From a checkpoint of a small spectrogram enhancement model.
Model: 5.15M parameters, log mel input, arch unet, norm groupnorm, activation silu.
Training: adamw at rate 0.0027, 26700 steps, batches of 256.
Data: trained on struck, bounced, scraped and rolled objects made by modal synthesis, 78125 training examples.
Rows from block 3 of a small spectrogram enhancement model, named by matrix and row number. Rows with one number belong to one channel. Each number is 500 + 40 x the weight over its row's rms, rounded and kept within 0 to 999. All counts start at 0. Numbers have three digits each.
After each channel's rows are labels from the 100 clips, of 14848, where the channel reaches its highest value: "top examples" is what is common among them. Only what is clearly more common there than usual is listed. The data: struck, bounced, scraped and rolled objects made by modal synthesis. In brackets: how many of the 100.
# convs1: 3x3 conv (model.mid.0.convs.1.weight, 96x96x3x3, each kernel summed), inputs 0-95
# convs2: expand pointwise conv (model.mid.0.convs.2.weight, 192x96x1x1, transposed), outputs 0-95

convs1.88:471471524478480478495539509560570518501455517490498518511492470507502462496447502503466430430453455514500421469403458484500462439400455437485594496499490489480511583491506604481472524485479512509512502499471485493488562503511591578517512525433522453510511572446482512515533519446508536443
convs2.88:534511447487530544550556539445501562560545443498519464492455558563565554527512457491515535540478537509505559482554472554539469552489486516450439531558458518451454454481439472557456449563522477506561503468543461482547519471515548559460553504519513499544555557539463541459455507552570449519
top examples: one hit (43)

convs1.11:497557512494559576494551571509529539512496501489498508496492494509508566527489492540527493565615502526490514525612494508538551566551491501532479510508511567571514490502515505496547514511560545563512515567556528571546537532518555564519527518543520569516549554537516518519521544570512562547
convs2.11:488528527526505464460466466553484462435442573524471535521542447477468483484495555497481454458515480501533452518469531433485521441516510480563570428449549436563560571507558529465545525453500525517455503497462552528459481507506437470527439496494502498466446442476552438535550556491457551464
top examples: medium (60)

convs1.66:493551509494554576501548562508525540514495510496496511505500495508500560531483494555511490560596502533484518514613495495538540562560496505535477510505506571579510477494516505498550507505569549557514511573556526575552534531521553562518519522546525571516544551549522521519519541574513564559
convs2.66:484530527522510465461468470552484465433442576527472536521541447478470486480492556500477453462517479498531450516469534434487519440520509483564570425451550431562560570507554526471545522457497525518457504495462551529463487506507435472525437497494505499466447444473560436533551559494459554464
top examples: medium (61)

convs1.91:466470521482481473500540508557569516507458516491493518514490478510502463495446504498469430430461457515498425481402463487501465446396452442488595497503497493477513587495517603481470523482478511512518492500469486492480557502519596573518509527430518451509513579439490512516526516443505537443
convs2.91:535512445486529544547550538441499558562542436498515462494457554561563552527514458490512531542480532509504561484554473558542466551491483510446434531558455522447450457483437471554461450564524479508561499471547464484542518465515548562465551506514515500547553555538464538456457501551575445519
top examples: one hit (41)

convs1.84:498554516498560576501540567509527541512494512497507513507499494509503563533488492545517492557596500537488512513613496500538545559558498504534474510508509572579510481503510498498554514510567546559516513573560522577553532533524552557517522520552519572518542549549518520520520541570513566557
convs2.84:488531527524510466462469467552483464434442573527470535522541447478470486484493555498480454460517479500533451517470532435488521441518511484564569426450551432564560571507555528469545525456499524520457505496463551529462486506508436472525437496496504500467447443475558437533550561493458554461
top examples: medium (60)

convs1.61:468473525483476476504543509558569513499455518490498522513493473504498458501446495495466427427448458514492419472402466485499467436403454436487588501502494495482512594499509597492476531491478517502508504501477481495488558497507596580517511520433515453507503575447482505514535524447506533444
convs2.61:531512448488535545551559542446501565557543447499520463492456559567569560525511460493514535541480535508505557482553475550539470551490487517454442527558459511453458455479440472561457449565521477505562503463543463482550522470514545559460552501520514498541557559537467539457457511552569451518
top examples: one hit (46)

convs1.67:501558519494556575500549568506528533518495509496498508502494490507507565536489487551514495564602498535487513514616501501533546560561496507530476507507507568576515480502512500496547513505567545559514506568557522570552535531525552560523516521549522570516551553546517523518517545566514564551
convs2.67:488530526526507465462468467552484461435443573526471534521541447478469485482496555496480454459515478504531451519470533433487521441517508480564570426450550433564562569507556528465545525454501525520456503497463551529459481507509437470525439496494503498468446443477554436534551556493457553465
top examples: medium (60)

convs1.0:492554511493557577500551567510528538518494501495497511506494492511501557526480498547517487559604499525489510522606495499542544563550490500531484511510512570579519484501517512501552516512564549559521511574556532573553536524521562565518517522542524570519541558544521518522525547573515562549
convs2.0:485531526523510466462469469552484465433441576526472536520540447480471487479493556499478454461516479500531451517471532433488518441518508481564571424451551430563561571505556526469545522456499524519456504495463551528462485506507435472524437497493505499467447443475558436534550559495459554464
top examples: medium (61)

convs1.44:511549513496560576494541566500520544512499505492485501490497499495507571541492490548506498575603501535480519519629490509534549568582497512538468505492506566568505473490508493484548503490566545556502498562549515573550527540519538545512518509549508567515555544546515518510501537565513559556
convs2.44:487523535529503461459466465558486456435445571524472536524547450474467481486493551495481454455516475501534447519462535434479527441518516486566567431449549437560563566508558531467544531453494521510454501496460553527462485512501437463530441495497495496467447444469550444534549550479452551466
top examples: medium (62)

convs1.18:499557516492556572491551569510528539514496501488495507499492489511504566531484491539523493562612498532490509521608495502541544563548493498532484509511509568576521485498510511496549515513565548562514515569554525570549537531524555562520521525544522572519545559541518522519521544568517567548
convs2.18:486530525524508465461468467552484464434440574526472535521541448478469485481494556497478453460515479502531451517470533433487519440518508480564571425449550433564561571506557527467545524455500523519455504497463552528461483507507437471525438497494504498468447443477556437534551558493458552463
top examples: medium (61)

convs1.69:500555513496552577498550565509526542514498504497498508503498495508506567534488486548519494562603500535490515515616498503540544562559500508537473509507506569576510481499507502497552506512568543560511511569554524570549534534520547558518525520549523569517547553544519522517518541574512564556
convs2.69:488530526524506464461466467553483463434441574526471535522542446476468483484494555498479453460516479501531452517469532435487520440517509482562569427450550435564559571507556528467545525454500524520455504498462551529460484507507437471526437496495504499467446443476556438534551557492458553463
top examples: medium (60)

convs1.20:462476521483477476499548519561572512493452513490495519511493482506499456492449495485480428427473454513504424479397471489506473442400462434481586507504498509496512579500505590493480523491485518514510503509481484502487564497499607587514510506424516450499499581436481498508522526443496539442
convs2.20:533513447487535545549558541445500562558542445500520462494455558566567558526509460491512534540479535508507558482554476552539470550491487517454441526557458513452457457479441471561457449565522475504561502463544464481548521470515544561460552502520514497545556557537466538457457512552573448517
top examples: one hit (46)

convs1.40:491496487490540491499561543463517443476495451509445495486493538418439498481523467512524526556541484470473518535386554496479548527444521526460488588520590506512534487532558460543516510549526491501555505495533549504507564478472541550494487484457493457490455590434508452475405589478514490466
convs2.40:492487544535456454460440448554489419455478537494457516522539446434428444488520548510509466445498499519524472523471528448475543479511506462546570489441521501512553527543561538446544531432508543499438499552466523533436443519497487441547478518498468502447435432500476468556547469468429523502
top examples: one hit (57)

convs1.5:490553508493557573494551565509527540514494500492493510501493491509502559526480496542515489562607499526485516521606491498541543567551490499538485507512514568578519483492515515497549519510563548561519509574554531575550535529524558566518520523540524571517544557544518521523522541573519562547
convs2.5:483530527521509465459468469552484465432440577527473536521541448478470486478492556499476453461516479498531450515469534432485517440519508481564571425450551432562561571505557526470544522457497523517455503495462552527463486506505435473525437496493503498466447444473558437534550558493460553464
top examples: medium (61)

convs1.76:498553512501560575492543571506525544507490510496495503498497493503500569536491493539515496568605504532490520511621491505534544563569496505530472506502508570574513484500507500495553513503564546560505511569554525572548531537517548554511523524545514570517547548545515519520517536571516562555
convs2.76:487525533530507464461468466556487461436445571523470536522547449477469485485494552498483455457517477498535450520465532434485526441517515483565569431450548435562561567508556530469546528454496526514456504495462553530462484508505437467527439496494498499464447444471553441535548555487454552463
top examples: medium (60)

convs1.1:495558517494558578500553568508529534514494505497497512506493493512506559528482492542520493558606497529493507522609499500537547566551492499530482511513512568576521486506517508499551518513564549560518512570556526573553537525524559567518520521540522569518545558543520519522523542566516565551
convs2.1:487531525525509465462469467552483464434441575526471535520540447480470486481494556497479454460515479502531452517471532433487519441517507480563571424451550431564561571506556527467545524455500524520456503495463551529460482506509436472524438497493505498468447443477556436533551558494459553464
top examples: medium (61)

convs1.81:499555518498560571502547565510526539516494511501501510505499494507506566531492493551518493560596499533488516514613496497538543559560499504533474509511508570579513482502511500499552511512570547559517511572557528575554532532519554559520520521550521569519546550548519521519519545570515564555
convs2.81:487531526524509465463468467552482463435442572526471535520541447479470486482494555497480454460516479502532452518471532434489520441517509482564570425450550433564560571506556527468545524456500524520457504495463551529461485506509436472524437496494505499467447444476558435533551559493459554462
top examples: medium (61)

convs1.9:462478520476480471495546519558574515495453509489495513505491484501502453493447494489484429428473453505506423478396469490509473446396460436485585506505495507501511580498504588491481524492485515515507503510476488502488566496500606588509509514424519449503504581438479500507520528443494536438
convs2.9:532511446488534544549556540445499563560543443498518462492456558564567557526508459492513533540478534507506559482555474553539469550492484516453439527556458514451455457479440468560457448564521475505560502464543462482548521470515545561459551503519514497544555557537467538457456511552572447516
top examples: one hit (45)

convs1.34:474475530488478472513538501566569511502458526492506527523492475504492461504440491513450426427412456514488425459418463470491448430419453442500572493502484494475509596497509613485485530482479539491519501498477480485492552492507585568522502535450528460517495568458479516522558519459511524463
convs2.34:528511448490540548553565546447503568555543455501523465491456563574575565523510463496514534540480533507504554484552477545540474548491488522458450525559464504457463456477441473566458449566519478505562505460540464482553526473513543554456554501521516498537559561534470539458459511553565455521
top examples: one hit (48)